config.toml
model = "sound classifier"
dataset = "drum patterns on synthesised drum kits"
train_examples = 26041
time_shift_ms = 50
n_mels = 64
hop_length = 160
input = "log_mel"
spec_augment = false
win_length = 400
targets = ["pattern"]
num_classes = 12
arch = "jasper"
norm = "batchnorm"
activation = "prelu"
depths = [4, 7, 4]
kernel_size = 5
stem = "single"
widths = [128, 192, 288]
loss = "binary_cross_entropy"
init = "small_normal"
residual_init = "zero_last"
optimizer = "soap"
beta2 = 0.99
lr = 0.0048
beta1 = 0.9
shampoo_beta = 0.99
eps = 1e-08
precondition_frequency = 16
max_precond_dim = 1536
merge_dims = false
one_sided = false
adamw_lr_other_params = 0.00089
grad_clip = 5.0
steps = 12600
batch_size = 128
epochs = 61.9
lr_schedule = "wsd"
decay_fraction = 0.3
final_lr_fraction = 0.01
warmup_steps = 630
weight_decay = 0.0
adamw_weight_decay_other_params = 0.05
Rows from block 10 of a small sound classifier, named by matrix and row number. Rows with one number belong to one channel. Each number is 128 + 24 x the weight over its row's rms, rounded and kept within 0 to 255. All counts start at 0. After the name is the row's rms in percent of the matrix's.
After each channel's rows are labels from the 100 clips, of 14976, where the channel reaches its highest value: "strongest on" is what is common among them. Only what is clearly more common there than usual is listed. The data: drum patterns on synthesised drum kits.
# convs0: first width-5 conv (model.blocks.10.convs.0.weight, 192x192x5, each kernel summed), inputs 0-95
# convs1: second width-5 conv (model.blocks.10.convs.1.weight, 192x192x5, transposed, each kernel summed), outputs 0-95

convs0.19 110 [109 119  94 144  68 114 155 146 133 122 124 131 109 117 126 139 126 137 137 133 115 136 109  89 154 112 153 117  94 110 117 155 125 126 128 111 139 133  72 133 132 125 107 147 109  63  95 126 137 167 100  90 156 132 108 136 153 142 119 141 119 145 159 150 148 144  93  94 163 113 137 164 141 132 141 121 116  96 113 114 139  96 132 126 155 117 121 153 130 142 117 130 120 179 103 122]
convs1.19 105 [161 117 123 126 116  95 131 148 162 154 162 133 107 132 101 163  88 125 131 130 151 117 127 141  98  83 147 121 113  90  84 136 122 130 137  91 132 119 142 136 155 125 121 143 128 125 173 120 153 156 158  74 146 149 109 122 114  81 128 148  84 141 140 142 179 118 123 147 132 134 113 126 157 127 155 149 156 148 104 104 112 114  84 120 103  96 104 191 128 138 132 172 122 157 149  74]
strongest on: bossa nova; tempo: 70 to 80 bpm; pattern: waltz

convs0.142 098 [111 139 100 120 133 131  86 109 132 138  98 172 137 130 114 124 108 179 164 143 140 102 137 108 146 122 120 121 129 116  90 146  93 107 104 170 166 120 107 125  86 114  81 165 181 123 111 118 128 158 111  82 127 137 142 145 100 112  92 109 146 104 119 175 118  97 130  71 173 154  75 131  95 113 146 136 121 154 158 108 113 163 127 120 144 101  98 123 133 172 141 117  96 128 128 137]
convs1.142 107 [ 79 154 127 134 124 143 132 143  88 144 119 148 124  91 136 154 175 148 186 138 139 131 120  96 112 136 149 188 126 123 151 117 146 142 188  91  94  87 104 145 147 121 153 140 136 138 108 113 140 132 155 144 110 146 133 164 130 172 167  97 119 130 121 144 121 110 105 132 116 132 120 122 123 150 136 151 146 150 174 107  75 144 140 113 115 112 126 152 125 125 146 115 128 109 138  96]
strongest on: tempo: 70 to 80 bpm; one drop

convs0.175 104 [ 94 120 126 159 118 129 155  84 111  85 156  90  99 117 154 129 106 118 134 131 123 141 164 125 117 153 149 116 117 125 137 137  95  78 148 125 141 155 142 107 133 151 112 133 129 113 133 145 165 174 152 121  93 102 137 136 118 122 148 116 126 157 163 117  95 127 156 121  63 142  59 107 152 118 121 116 123 104 149 148 147 112 169 114  44 120 164 168 159  98 131 126 118 117 143 165]
convs1.175 102 [141 114 110 148 124 128 123 169 167 122  99  95 155 122 126 131  90 127 149 175 146 138 164 186 141  53 144 162 125 144 152 167 121 177 156 140 134 114 127 142 119 148 130  91 169 135 128  72 123 124 124 117 132 148 182  95 131 161 167 152 103 107 133 155 137 145 101 113 150 121 168 160 145 113 110 134  99 123 121 146 157 145 134  92 131 130 143 140 161 160 122 138  74 143 123 149]
strongest on: tempo: 70 to 80 bpm; four on the floor

convs0.54 091 [127 140 151 154  99 114 129 125 123 148 122 126 122 159 155 111 190 133 149 160 155 143 124  98 189 175  99 120 141 153 117 168 151 131 134 113 141 125 153 147 140 135 140  93 110 107 149 104 132 151  94 104 140 180 121 104 109 123 119 161 141 137 130 120 148 119  90 142 177 140 131 156 165 156 101 112 110 158 120 110 100 163  92 138 108 121 113 138  77 102 177 167 126 123 134  76]
convs1.54 107 [163 157 108 109 132 113 138 157 110 137 141 125 166  80  77 126 122 123 127 112 144 178 110 135 114  83 109 162 112 106 111 132  90  86 177 148 101 111 197  98 104 136 145 129 194 119 150 106 158 155 129  92 122 110 108 147 104 124 147 148 115 123 125 172 177 126 124 110 112 115 164 125 144 117 111 171 101 113 133 135 131 101 154 147 120 114 120 146 114 126 148 136  90  49 144 114]
strongest on: four on the floor; rimshot; tempo: 80 to 90 bpm

convs0.14 090 [120 151 112 137 130 109 156 134 144 124 106 134  94  96 132 100 149  94 109 148 100 120 128 128 126 108  94 139 128 123  95  71  95 102 128 140 146 170 122  68 157 144 129  92 131  93  98 124 110 122 115 172 131 153 180 101 180 114 119 117 127 131 116 180  92 130 113 159 147 112 100 141 112 145 119 133 132  83  83 120 130 123 117 150 133 119 134 132 144 144 117 102 122 209 142 114]
convs1.14 095 [159 121 129  95 107 141 150  97 119 112  96 136 147 110 144 121 126 108 151 108  91 154  73 132 142 153 112 138 128 152  84 125 101 160 147 128 112 114 117 136  89 137 131 157  98  97 159 139 132 155 130 154 136 169 123 124 140  86 108 133  73 150 192 120 167 122 115 134 113 114 123 108 163 162 104 117 134 128  82 134 129 128 144 185  56 112 122 119 115 111 121 101 121 197  93 125]
strongest on: four on the floor; tempo: 70 to 80 bpm

convs0.22 105 [ 85 138 125  87 182 118  82 120 135 171 149 127 121 124 129 140 128 146  82 107 159 151 112 174 129 106 125 137 136 122 121 140 120 114 111 131 160 123  97 120  95 112 111 140 135 131 110 160 144 194 143  95 104 159  92  99 161 131 114 158 110 164 117 155 109 120 140 142 118 110 115 158  91 144 104 120 110 102 100 110 148 152 176 113 130 100 104 124 103 122 128 115 121  84 129 117]
convs1.22 088 [138 104  88 161 118 109 153  78 104 160 188 123 172  98 109 124 181 105 119 163 163 147 109 122 101 128 117 105 172 108 122 154 155  96  94 123  94  93  94 122 128  95 138 110 179 154 117 103 132 145 190 114 117 151 102 103 150 147 133 135 142 132 144  86 112 103 144  99 144 172 114 121 125 158 125 129 123 109 170 148  95 153 149 107 155  68 125 119 104 118 168  97 156 150 144 136]
strongest on: four on the floor; one drop

convs0.188 105 [168 140 110 144 124  80  87 125 139 123 128 115 195 103 157 132 146 132 104 135 109  94 127 155  76 100 109 147 124 157 121 148 118 140 159 164 133 126 145  97 113 115 112 152 134 152 140 161 105 113 158 136  66  96 172 146 103 168 135 129  87 108 132  94 107 109  48 148 167 106 144  50 111 125 153 166 129 120  79 164 147 136 131 116 140 125 121 109 124 118 128 143 127 137 124 136]
convs1.188 099 [ 96  95 108 163  97 134 102 151 157 167 121 111  97 153 111  62 139 128 126 112 123 116 139 138 137 145 189 122  89 123 155 130 149 112 157 139 126 130 123  81 184 179 147 130 107 122 150 134  81 114 144 124  87 119 109 146 131 118 128 135 121 109 116 165 129 136 145 134 160 146 125 135 112 114 120 155 148 121 107 159 151 107 174 108 156 102 130  89 163 134 169 122 110 117 103  86]
strongest on: waltz; text has "noise"; tempo: 70 to 80 bpm

convs0.77 092 [132 146 130 121 145 121 147 115  75 159 150 105 119 129 130 112 125 183 120 144 140 136 172 140 175 143  94 159 113  92 106 110 115 112 136 146 136 125 113  99 122 122 123 159 109 103 100  97 122 140 177 112 136 110 100 127 143 118 117 128 161 111 140 128 114  98 139  92  68 153 125 154 156 146  99 105 121 178 151 167 152 142 128 146 135 134 132 138 141 109 157 126 136 136  83 106]
convs1.77 097 [110 142 151 142 144 129 127 125 107 138 125  93 110 116 118 146 129 107 150 115 125 121  46 105 124 132 110 157 128 108 160 144 148 137 137 167 106 116 117 151 152  74 124  99 104 148 110 100 142 105 133 108 145 174 102 167 172 126 109 134 170 130 150 124  93 127 117  87 127 128 161 158 119 140 109 131 166 154  81 134 108 128 148 135  86 157 129 165 117 134 109 155 147 104 145 125]
strongest on: tempo: 70 to 80 bpm; rock beat; muffled (low-pass)

convs0.98 118 [121 139 139  96  79 121  86 138 112 112 128 123 105 129  95  85 154 117 129 112 122 117 135 144 128 130 103 129 122 135 137 134 107  75 146 124 110 149 150  90  94 160 101 124  58 104 124 132  93 187 128  76 122  96 176 157 174  93 115 148 102 146 134 155 122 117 127  85 150 114 126 153 108 127  98 109 113 157 133 159 120 129 141 135 131 142 100 123 116 142 121 146 134 119 135  79]
convs1.98 103 [138  98 153 152 143 141 126 123 119 118 154 145 108  73 138 148 152  91 148 169 139 157  96 137 144 130 115 120 116 150 108 112 113 116 102 124 124 141 106 113 158 108 120 139 110 128 104 154 136 176 143 107 139 140 110 135 115 143  81 128 108 136 118 121 120 150  87 169  77 163 142 125 110 170 128 157 112 104 153 137 138 159 148 136 111  53  98 152 136 141 113 104 131 127 160 107]
strongest on: bossa nova; one drop

convs0.149 101 [123 143 121 138  96 140 140 116 129 107 105 125 141 124 118 120 126 139 115  80 108  98  70 110 107 124 109 126 123 135 134 139 122 147 130  80 146 114 164 134  96 149 105 121  99 139 107 117 159 115 153 134 125 126 144  79 118  99 147 190 123 158 128 123 121 104 129 132  96  87  87  86 135 131 162 130 112 134 161 145 127 111 135 164 101 145 110 110  90 114 125  83  83 127 103 150]
convs1.149 115 [107 138 154 133  85 142 127  99 145 122  91 139 127 133 123 112 158 127 143 103 135 139 154 130 122 134 170  67 112 138 149 183 134 102 106 132 113 148 178 133  99 116 146 127 106 153 112 136 138 165 138 138 103 101 125 118 101 112  88 152 171 146 151 113 110 110  93 143 114  96 153 116 138 117 117 128 160 139 128 116 109 149 125 163 134  93  83  93 141 109 171 125 127  96 129 182]
strongest on: waltz; rimshot; tempo: 130 to 140 bpm

convs0.6 098 [123 112  81 145 109 132 108 189 106 147 123 102 131 112  90  91 136 145  83 111 128 131 132  97  94 119 142 130 121 122 132 147 119 156 153 137 135 146 112  98 160 153 121 139 116 122 101 149 115 140 144 143 143 106 131 170 129 122 126 120 108 118 125 138 150 150 115 143 143 119  98 105 108 142 171 110 116  96 158 138 102 152  90  96 133 155 134 170 120 175 104 120 149 112 118 168]
convs1.6 106 [117 145  85 166 100 128 114 115 154 154 132 111  95 121 164 137 126 174  94 144 138 144 132 130 138 135 155  88 174 105 118 140  86 133 135 143 167 114 118  86 105 144 143  97 102 147 149  90 119 124 134 136  71  86 146 132 108 149 122  84 151 106 148 118 120 151 148 144 118 135 121 125 129 143 185 108 168 105  99 139 113 140 152 129 163 163 128 129 174 153 112 158 132 114 186 114]
strongest on: bossa nova; tempo: 70 to 80 bpm; pattern: one drop

convs0.69 107 [142 173 103 122 115 131 138 113 117 133 139 153 126 108 118 100  87 150 104 148  93  86 166 134 128  85 113 134 126 114 134 139 137 138 148 119 126 140 123 139 104 120 163 173 183  71  93 109 164 131 159 107 115 173 114 120  80 179 131 166 126 129 113 112 134  94  81 133 114 119 109 146 152 164 108 128 125 135 101 134 112 151 113 129 112 120  99  96 161 120 153 147 172 137 160 145]
convs1.69 103 [178 105 124 101 176 129 120 126 122 101 128 116 127 136 147 103 134 121 136 114 147 140 116 142 129 143 187 157  91 142 122 115 100 147 144 139 103 126 178 100 124 136 119  99 107 127 108 155 142 130 106 167 111 135 117 108 141 108 141 138 130 162  85 158  84 159 130 173 162 115 146 124 149 109 126 154 111 162 121 149 161  91  97 128 142 123 177 117 122 133 148 135 158 104 120 110]
strongest on: four on the floor; rimshot; clipping

convs0.157 089 [125 145 150 115 147 133 103 115 165 104  83 131 124 106 126  82 103 161 156 136 157 125  98 121 132 166 107 120 116 149 154 134 127 109 159 127 157 100 188 157 145 124 151 151 110 151 155 133  98 140 130 124 123 135 161 138 163 133 119 114 122 141  98 170  91 107 105 130  75 126 159 106 140 109 177 139 162 144 126 116 114 123 146 105 108 138 107 109 144 145 110 144 176 130 135 124]
convs1.157 103 [127  89  92 120 122 110 117  97 165 183 100 116 114 120 148 133 111 134 165 125 128 137 129  76  73 147 100 132 154 150  94 188 110 155  89 113 113  79 116 125 118 114 136 104 152 137 131 143 115 114 142 100  81 120  80 136 115  94 144 144 147 118 114 132 107 135 140 122 139 122 102 119 157 109 155 117 139 105 115 105 102 156 120 107 150 119 150 142 161 128 118 148  91 117 132 157]
strongest on: bossa nova; random hits

convs0.88 088 [120 122 167 144 114 134  74 138 111 120 141 150 132 125 113 141 120 148 151 107 161 105 154 125 104 139 116  94 139 149 159  92  88  79 155 138 164  99 108 111 139  98 159 130 109 151 137 139 123 109 113  99 123 168 151 132 101 134 151 155 158 105 114 168 104 129 134 135 102 147 109 148 169  91 121 112 174 147 133  95 129 162 159 103 160  98 148 148  95 143 129 124  93 141 111 107]
convs1.88 100 [111 139 137 117 147 149 115 122 108 114 147 144 116 114  88  96 115 121 105 159 136 123 108 123 124  88 140 105 141 139 109 159 107 141 134 122  75 154  85 146 145 132 140 119 137 146 104 124 123 188 101 121 106 111 106 131 107 156 104 144 110 117 137 101 120 138 119 125 111 114 189 118 124 101 141 108 106 181 125 122 162 103 161 110 108  87 116 133 123 114 159 146 100  71 148 136]
strongest on: bossa nova; four on the floor

convs0.147 105 [184 124 133 105  80 150 146 181 121 176 123  93 101 114 133 148 125 133 118  90 103 121 149 125 111 132 122 121 158 111  75 137 128 151 123 133 175 131 128 126 116 125 125 117 139 127 160 140 125 143 133 110  85 106 144 130 133 139 124  79 130 171  85 122 141 160 125 116 146 149 122 128  90 141  95 153 128 144  96 158  93  95 121 175 108 181 148 137  58 144 156 106 173  74 183 128]
convs1.147 105 [119 144 141 124  69 125 144 148 114 171 111 127 155 114 155  85 109 141 136 121 169 100 157 152 136 137 115 181  87 129 126 159 180 156 149 105  94 143 120 103 121 155 152 132 122 146 134 158  95 152 129 170 122 186 105 144 101  87 153 142 133 114  97 145 139 116  96 108 135 120 131 182  88 104 122  80 163 181 102  87 102 131 128  96  94 167 133 130 129 118 119 139 120  95  97 106]
strongest on: waltz; thin (high-pass); random hits